Rows from block 3 of a small image classifier, named by matrix and row number. Rows with one number belong to one neuron. Each number is 128 + 24 x the weight over its row's rms, rounded and kept within 0 to 255. All counts start at 0. Numbers have three digits each.
After each neuron's rows are labels from the 100 images, of 14976, where the neuron reaches its highest value: "strongest on" is what is common among them. Only what is clearly more common there than usual is listed. The data: views of escape-time and Newton fractals. In brackets: how many of the 100.
# fc1: MLP up (model.blocks.3.mlp.fc1.weight, 2304x384), inputs 308-383
# fc2: MLP down (model.blocks.3.mlp.fc2.weight, 384x2304, transposed), outputs 308-383

fc1.72:077096105115144120125112166134164154130104148111147106144197099160092126114114154116127133117091124139106092121173123119156152164138169143131112104121167106131141138144088112166150163170155089130105127091118125105110151109114139
fc2.72:103101113135144129110096149120138174165118146109107119110117140142128082091144118130158123140082140138123126082149129139111160119120134108126140131096167095109147142117115083134147130126143132127145155102113132089113133132137039
strongest on: warm (54); vivid (45)

fc1.379:094126129144115130167111133156129156118121104169122083138157137140106121093134112100137134092096095159098132104148127147112120145129098125151114124123164121099115132117143155151132153109075127148138140081112143121122146114151130
fc2.379:123148147124134085157149126105171089142139115103137131124111126110114143150133121123103106150152105131090136137091143127124158112134103142088114108132128115085080140168144129151096122173140135115106174099152116121159129127102141
strongest on: vivid (51); earthy (45)

fc1.290:127102101106115127105120133166129102151113119085107145116118087118087086132120099100119134147163155114119094152137086148111162144133086174157125099133113145135155087156130136136123162127176118158111118152133133097095176137124081
fc2.290:099128154111129145114108102096113132155107123134158172149130102123112103112129140126162099134122123081129127140119108100114157112107125086157161132099093149169180130112128105138192152173123102126146139118088156109111116129095091
strongest on: dark (98)

fc1.129:118110126116129123138134136146128126164126094104114116160149114143146101201107133079131127114125153121132180133110148172149162143134130124110164111078122151155132130102121117141116124144145107107146120140130157068104109102120179
fc2.129:132139121114110132129127109139123099120111185066158121147131154125121145158154159152077084148133089101180141103072144130154139117124113138195139142121155168143126148122131142153141101151108162129102143148132099107164124112131108
strongest on: grey (81); Newton basins of three roots (27)

fc1.491:151116163096181145062135117109153122135151126148152114164119102085149096123129122121110117143160093151130118100141150113109132177150118150142133138125128098128083128110119132137085084122107158151100160081166077132094093128158080
fc2.491:126120152099125167116168142116158160167113158140123143123100114124139158156138150079107130138132130143150160131104142071090159124127122135139160108135104110140128132105160108116103145156110099090124117114139124161118076136097099
strongest on: warm (85)

fc1.295:145162109129122117120150083152121160075129149092155129126135107168101104157123150121088118140103126097079102090107086128131074139130101164142183126182110130149149107134127098091143160144135116131052125095111135141135171137088133
fc2.295:104113113152084107125135089157129157131161145113114174166136106150094133119104120124123160137112137172092149107159123129134113136113138135086129115110140126160124113150146137113108096096132135168104160097120142092150131129095082
strongest on: warm (85); burning ship (25)

fc1.16:121085094109107109115125145150104134175137104156093127104139118093136144154126120107071113079154177130149146110162143137132111097088168101145100153143143137091170113131142185141191110102127140130110137139158168107116157100132130
fc2.16:144169102172125152122117131147109099114135066121140124109152129161163108143131113127165054117107136169159119116133121147122112129107113137158155098134146141112145179148108114133114091111125106167097140115109124128115119141126145
strongest on: vivid (99)

fc1.281:136146127122138121127129124117090128103142140128180112120123149167148181130100141144104121147167140156136093154117130127125116127156101135129155154123142073128126139152095106145116125172092106138109181102148122151139182157136142
fc2.281:154105137140076128147135143106119166120125114093135192184138115151132131131105130106128168142073108143125114174130117094138163126113123128082134136126089094110129114178140153120131122089122107193166140089153152112105147116152088
strongest on: pastel (90); Mandelbrot set (29)

fc1.359:117187078161143178122169144097128146139166158138160116130160143130144100116166118082139098121160133117151113131171115134163133117128118148135120121107169157119099122082076121124106175168143140127121147116136109097145153093138118
fc2.359:136104095101086120154102130115120125098111143119145125102160126108120125097119130131149154090145144114113132146133096137148148146159118158140151163111109080120149101144097157138089134160176138194110115070148138103125142121127128
strongest on: vivid (82)

fc1.219:119116117124134117166135109142117124132125139160138147086159139129097099105134107108123122112094131148122103100143074122183140100119107140106164168125098088158117154126055156092109116137144159096126113156166198153150137126139127
fc2.219:098121119113087127114150141100086101123086127065140170121126128126154132164161141099113126129120129130129114130152124138123126098089160112089160127128126112077106112123140136130088184166130123124137135145107154153126147122124114
strongest on: cool (62); pastel (35); Newton basins of three roots (32)

fc1.642:081105156074087139139125092104160116124146133133141125159076092122105154134115110133165108114122140098177132129118129133129139119129145132114066154106160153156178129167132106145181141106079156133120142126126146146166148115137078
fc2.642:110140103160103129161111130129158125105101108149095113121202168104125162137145085135153141106168166135153137108165117130112106109128169133121159087126093112137112175164136172125143120181139153145121146153121089156110115147122129
strongest on: warm (94)

fc1.383:113112083148114119107110117153132150146122140132101169124104153147180149129147128096133137125127110118125068158146168112097085128106093141135124089098095100136160124147163148122132118121138144180115116160171097117105137141130136
fc2.383:121109132165131152118152156142159103141113182061153147107145113138077136111167110110063145135121097147111144122151105132184122129103098116120152104120121150117150127091143124117125121115143082122123132123133139092159149149076147
strongest on: vivid (47); Mandelbrot set (32); tricorn (31)

fc1.767:165148117105173120116158114121132099141154137128088129175138166124130101116184101110083120127117105154172145123091122092163124135122104117118123167165116145118101102138182193116176075112116106171110154143166140133092131162143172
fc2.767:135099133114142135155142147144121106106119118166142151164139134127128100127127146134143162136125110137102129157121149123166135072111141101106093159151112129157125123129137149137176141149135121090152111164099135121170110098111136
strongest on: pastel (98)

fc1.48:162110129172141122124129127136142113153104147196091124113151140159138136127137129162124123119115112107131112114113131136090157142107111184145151100140150152173155122132119130154201126093125128107101113131095108128096098108129164
fc2.48:141137139119116089148148086127142120131097166133136118155121127131119160154130142190112078148129138145167147162101153126132132143119133144118143101148137109144088094154154123149152111106128198130139123151116115088170131134112102
strongest on: vivid (86)

fc1.267:142124148121133162092141118130126113149159146168140132165119119112171133148124109087108143117169113141131115116113158119108105171131135156147135161123167120124130147139117104100115086124109138099136162064151087129067116118136091
fc2.267:117112148126127159127160147098139144147103158122141105127124120120146171142119135110116120141119121151164139110122132106098175119129139131180159126144122132154153125074146093087114123137128113097140093115135105162152091140109122
strongest on: warm (85)

fc1.215:140169152142137181096150130103159127157088123139166140111121063062160142144191167118137139149139107153074164124137121173134135131127099090120100119157129150119134104075152134142098161116140124124130164127166108126146118125119128
fc2.215:106121156104073126095134146119065127120118160130139140148159100177160132136114152130133127153111105123136119139123119111130132137154147105114096150147123121163136131115111135128129147081115136112182199128186121147164132130118114
strongest on: warm (68); burning ship (29)

fc1.111:083109148143114154156123132070120134062130120138133125165117177143137157122115152135137108104155121141126100130098163148095114103134108071126133122125096154172180153140129135125139069092127109154137134105137123154141082149142157
fc2.111:120077095164105105171090106135155100149110155137127134170076130110113119154119127115132147157166152105190162157149158120148144123104123102110110109167115120145132161154129099129090098116145134124140098135113165117145120136122146
strongest on: warm (52)

fc1.71:110122108097158130116143171124132109093130100132141121135153148140133126147141103111096116112152123133115136141126169131112100128112140103114122154123112133130153113123124158123137119137140157137155186086104133123182155153139141
fc2.71:105130154120103131172072130144121138133142153096117139124105127133117148156112144139106134132099130151106128167173133144135142105140176118161162152148106094138094113155141124141133085116130093114118115131151134149158124144116083
strongest on: warm (68); Newton basins of five roots (30)

fc1.349:132110147135126126126138102169158119125136121103117108158158123080154117112135146094134115122100102116125157133131110135164134140125128136154109176120121145123086115136078116135148081103130152126126145112084135170157125129115151
fc2.349:114104153127116102150145155080127111095127175105134101127135140119130133138114151116112068126122102124123087120157117121126150105150128092119146109157129119133111157119142126141127126097113123114107113134137118124132122088127133
strongest on: Mandelbrot set (41); earthy (35)

fc1.172:162089105154117127124137112091096105114094108090159157119129112161067101087130157130167121123144111111145124084118129167126117139136111189124108124064115131146158171116123100144101103149186105126129089145132122124140113117124100
fc2.172:109154104150166120133116160111099124169118187166124148053123103173143121101166133126152124142131152159121114088134124132128129135155160150145133109117109115116157118097149128135106111111132125160156162121124138135148136109123130
strongest on: vivid (60); warm (40)

fc1.384:112143105111097180117143104118107102137135108133130107167122142101192099129125113134133127135132123118127066095165132144140126147157130147162107128116139138111098110165093112134102119142098132118097132112121077140100075173150093
fc2.384:118130125122124160117122158098095153112104167113146087147094123102121145164092149115145118101167141142150128127135107077097164118146159079130115147181145120159137142068114134125141136126142122117128117133086107140145100084124137
strongest on: warm (88); Mandelbrot set (40); tricorn (27)

fc1.376:113131111124161135157135133115125155148117156137159124104151148110104155129126109138082099152135119097106093122187178127148138104117111099136161112090150109124126101104122092116173163088153156163110130118156096120111135118105115
fc2.376:127140116169126130133113121105139123112107117096109137133146110148158160124098128153118117151148121141122137134129127135129120154166091104130140106129139123099163104134147116090089136145132133148113157123168151151125105108145127
strongest on: vivid (99)

fc1.327:142137143156112114139129089144133132092144124095167169127143148166099101120142086114122101114117093147126119151125108171106147138115140140130156131123135149075154129141127128063135117122193112109100167125146128125148113167110167
fc2.327:140125109130122184108117113113127113101083146145077095119155164131137158117123209158113144144096150114070122127094156146120149145122112096118147119101128103139149109134118106108150120142133126118107157107114134112122163120080090
strongest on: pastel (82)

fc1.721:126102091148086108159113099158089055112109129079126129116118133159128140104109157109120123141139178114116119121108123140118085164116160209139185138092108104121168128078134079117100089111137128117139100118136155115153156139158098
fc2.721:134144142144122110160174136139117104149131144122117104110080082161131161118109170149090101115124085131135137119096131139153112146108139060130142143103127161130140114080118087140102085135131160149151130119133145124115077132096132
strongest on: warm (83)

fc1.555:086076132144110124121137124092135114120122130119172162116144158104132113115112133115132147154144102154159121116087133132106169149143107118170139107131135112148122095162140173129134126118137107132136144115128107087158122103148134
fc2.555:140075144131134129128126137069134124124130143126157103075123109088158140097072166147107155116142108161124121130121105133124126105136184088099135078180126113129137140118147194113140108103113128118149099140134138110114141107140124
strongest on: warm (82)

fc1.465:127126139111148169117136101129132161125133130147111101119145105134118165096123082100124146097102116108128120127102140123164107111147122124145087144126168115100178160136095146143183147098134127092150119148115103162098095115114135
fc2.465:131103104167130135107117111127148125122129139126088071125134106110132160089141153170113122104117130120112087110114196113183088137110124137119142079126156152110135155121103152158153148127127135105187138090129168112141113130124136
strongest on: grey (100)

fc1.602:099161172102162137095150111117180122162149136142147097155086100115147095127092130095114134166141085184092128079165105156130095121143122159193131144124136176174144176106170105141098146124121139163091143076152093131108098162141076
fc2.602:130125169140122132133171130145133208119128149132114125147090124133147136132136151126143150175174106093100143122121134106097152119131124124146155161166114140148128139118160115122135127142116080069124072127198093119166099087121096
strongest on: warm (85)

fc1.101:167136104135105119160103120114117090115076103130139127170152073091085139120130088102159141097108123186136095115135141112119177119117136137117139133090098106114174120121140106156176179086120159169167142118114109179133122137124128
fc2.101:107103117177135178184095111132145112154084134131166134165113131127142113143126153105146100113143097090120157143099160127161144101072117163099167126101159165135157117133142127139090149130165112134127175146134113113131114079138104
strongest on: pastel (52); dark (40); sine Julia set (30)

fc1.680:095133154112144114149150121139116159134115154108131127116124136102154112158143134143132127168154123106134140121139120123119108174175090165136096116129114129135104126144123130080105135105113140155093128103147146168112145106127119
fc2.680:114193161113086116119143110103132154142141141147180129135126149110155120146129132114137133172156115105127139110143105096115128114159129114141098131178140128107155155086164125156085071137097122142096122136161105166108118144111060
strongest on: warm (58)

fc1.8:121134122128123141148154146099077129083123119131144149141123160157148137143143176134148096102135123135121092123125121156108121120162095091103119084122075141134184166134127134118143095097127126157117135102168152109152111128116135
fc2.8:121093112160115126163087113099144084129127172130129126138112109122139124179123170121128171146163167122192160165125158143160124119111163117136111131166136126159111164146109110147117088133154137125139082148164165109139152182100140
strongest on: vivid (72)

fc1.572:107142140130127132128166086108118104072093202134151134134109126107128116140118198124123127155139124127113126119134153143131109121175153174122104124151096111183123114162106097112127127098138115117088112079130143055107131138121127
fc2.572:142153099154094083170077134136166151140133139144155156123139150141174143102129096140123122132101123144135109129124125129118095081124135161127148126143130154115140137102177176156095075144100132108127101156136176184126133151100094
strongest on: vivid (99)

fc1.314:125110100170114123170117159152137120131078107127148156118140091176101166154107092137181102115108132118129132150152121121130131112128125136109169123092126131145116122155120145118152140168115143170135138123120117106138097118119143
fc2.314:097103110149119145117146155127110106148114171144100149162112140144132139079107147147200121144118091116115143141139122053161141119108142147132167138107124091117147088119154130146139116124132109117180105166124115134129134162162127
strongest on: cool (68); tricorn (31)

fc1.582:142157183119117134120123132139178148152136136118102126160095101115103121125134068156123128115159135082173121174118148116130158119122088086127177116163122138168120158141142144130119187128110164117139104144136161140124168117148104
fc2.582:134124110136103103122093140107133124103120154115118144113166135158163112120110097106146174130090115087110121165100125135119144129097133134149161148096138093150150117134152150115135158125133135094138121106097113132156148094126103
strongest on: vivid (91); Newton basins of five roots (32)

fc1.536:166127107129154136148111142128145136163124069126119098149144091090123112138095124115123123110118124102135151137107116130114148075113141108122143141125101113095155144146124151112142131099127119136162167154116111156142159123110161
fc2.536:145160107085115155087156136143102123099128086147091125071101123114135119129146140127126132112105095101131129081122107095149083143145166142171145126147128109136095134143142124143135084126148137111100138135135137117123142118163119
strongest on: grey (100)

fc1.510:100105148141164159093150141139177122126119133168148081138146091136117112089112108111143141113113144134076147162136136135183118134132145102153160153166118117089128103102127164131207156116113121177159154133086146111148159116142145
fc2.510:148108155108129131123125142137104108099114150139157098148107111161159120115134178127126132101110122122120125125129131150106124155117130067098102109115146109119137082139158135149150142144152098165141140146123178135163136077152119
strongest on: earthy (100)

fc1.533:103100144124136112158124116119132111142160134111138123115121141118140095120076140120105120114105095145095137108166071118124110127126137150144099123099109158142160165149146153168154131129068139166115166105150113122124134158127095
fc2.533:181135104115150102123129132155088155108146128103112155129144122113110103113143140143111161123130083128096126170127103178119132116119142119087101143135115139203123088105122159131093104108118105107120151099101103178135139111101114
strongest on: vivid (82); Mandelbrot set (34)

fc1.543:156081165148121135130157168152161121134139093116135104118129153132141092156135149138127122088151092141096119137060150141125144102123123084103163131130154144110100108136106146142127116135122116131131121115109108136081127138125095
fc2.543:131159116098084119164149116127148122127084173144113120126127147095136115159145072115130141103158100147129153156123140131123109133150150120113075115135162115125103141173100109131113112090155148142117133135149107127119152115145155
strongest on: pastel (90)

fc1.701:126119111134109140131173141105116150147155153077157150119131118148121138119173143118099151163139115111136113101151111167135122123131136146123139115154094162113125145155108156138113137137108126129145106069190148129160117125150162
fc2.701:121108132102102154096135119088133142134144168132087111146121121104143155151113103123120115115155145132108154115136090131138146114144130124124128163135077159181128124120112120130091116131131167166070151119134112121132119181039112
strongest on: warm (84)

fc1.79:159150129161086136154130161133167104142129104138115145138131113132129172121178128105120164117109103125132135125175091107106140155147112145112139114134113074159137118144155165144114122133135154140117142103179134154168113127169154
fc2.79:167116125156135131104152113112118097105089151093124115096098090134090145087139111130171141101124141142112151100144134149140161104099156144146148120165129159088163154111120119114104129147147126100158153142173152127162128119127124
strongest on: earthy (75)

fc1.425:132144166122137131126124129144117091104142138167093117138131129134127156158093094120144134148094137112115148103121187077126129121117115138122121131164148131111138129120153131122125128123128114141143102136155143112134124130125172
fc2.425:128114115092184097095124122159144100100108102147099167147143110120104153116126130126139135104120158072133090162114108114082116145129194143109090119190139122078156127141166140146136091138168170177126159109115153141142177133117129
strongest on: earthy (46)

fc1.438:094143139150106125047152093132142144144124132097101136165121117125124107131155125156124112131165157115111128114122119129141111118149132153132123097161128123112140114134131149113120153162164132140126101123118168075102146148129097
fc2.438:141102128139167153131095100114108163122097129158162150135142139114085113139123142160127139101137159103105128154127124140104145093112085111110155122141110122107170137116122094096207166130134098117154136069067187101106145109105157
strongest on: dark (96)

fc1.493:136104094186134149137145087101045089114119131104180131158121114142103140095127152127162123148133126104138098098101127186147127099135119135109090140056125122140172133141134107134118056127161113152117123105125126085145117090130102
fc2.493:121126123148137147165098162113125110161140179166124161051099117169137063117148145125141116119127162137139109080135118124124150140158168133151132131117115100131165129106148114122082104109128111147136141120136120142155135128128155
strongest on: vivid (67); warm (33)

fc1.334:153155113123097161115116142146157141127097160109134161144145159160134120155137113125122127164155139136140121144158115143128130159133095157146115133137166128093140231163071114086114095133176157129135172106108099150130135115094123
fc2.334:122125132128103143085135123082091107085126160142156135085122107165181100126148165110133106126170134151098098135157128122099195104172171125134108093125108083116099100106127128119114140154094134087078137146157155096119115126115113
strongest on: vivid (90)

fc1.304:119130113136157141089120126101127082149162118169159103125111114116134113155127113116149115111150108130129118128118144173145109151106091139118143163145161139159093134144109120138045111104109161134093125077156116112128097160152083
fc2.304:144080167136149141139115130142124176118117136130107112154087100118151157137116142130156132133116074098138107135117153116090136144112125126197117123111141119175187132075126122110128132132114069116091075121170097113160134107123124
strongest on: warm (52); vivid (41)

fc1.297:139073085149097137151169144111110161088119103082144127109163102101122174082137123110137124141107123103147087139201097142145154078136146160121114133081140130137126112154087124145125152070112144098092120132174150158079101110152131
fc2.297:119150106160078118126142171131131081154113131137109130114123089118122142089115115201095129125116139113175135147093123154120149153108135129078130132115092115131150124134108181088087074101096112102140144135155135113132142145137130
strongest on: warm (99)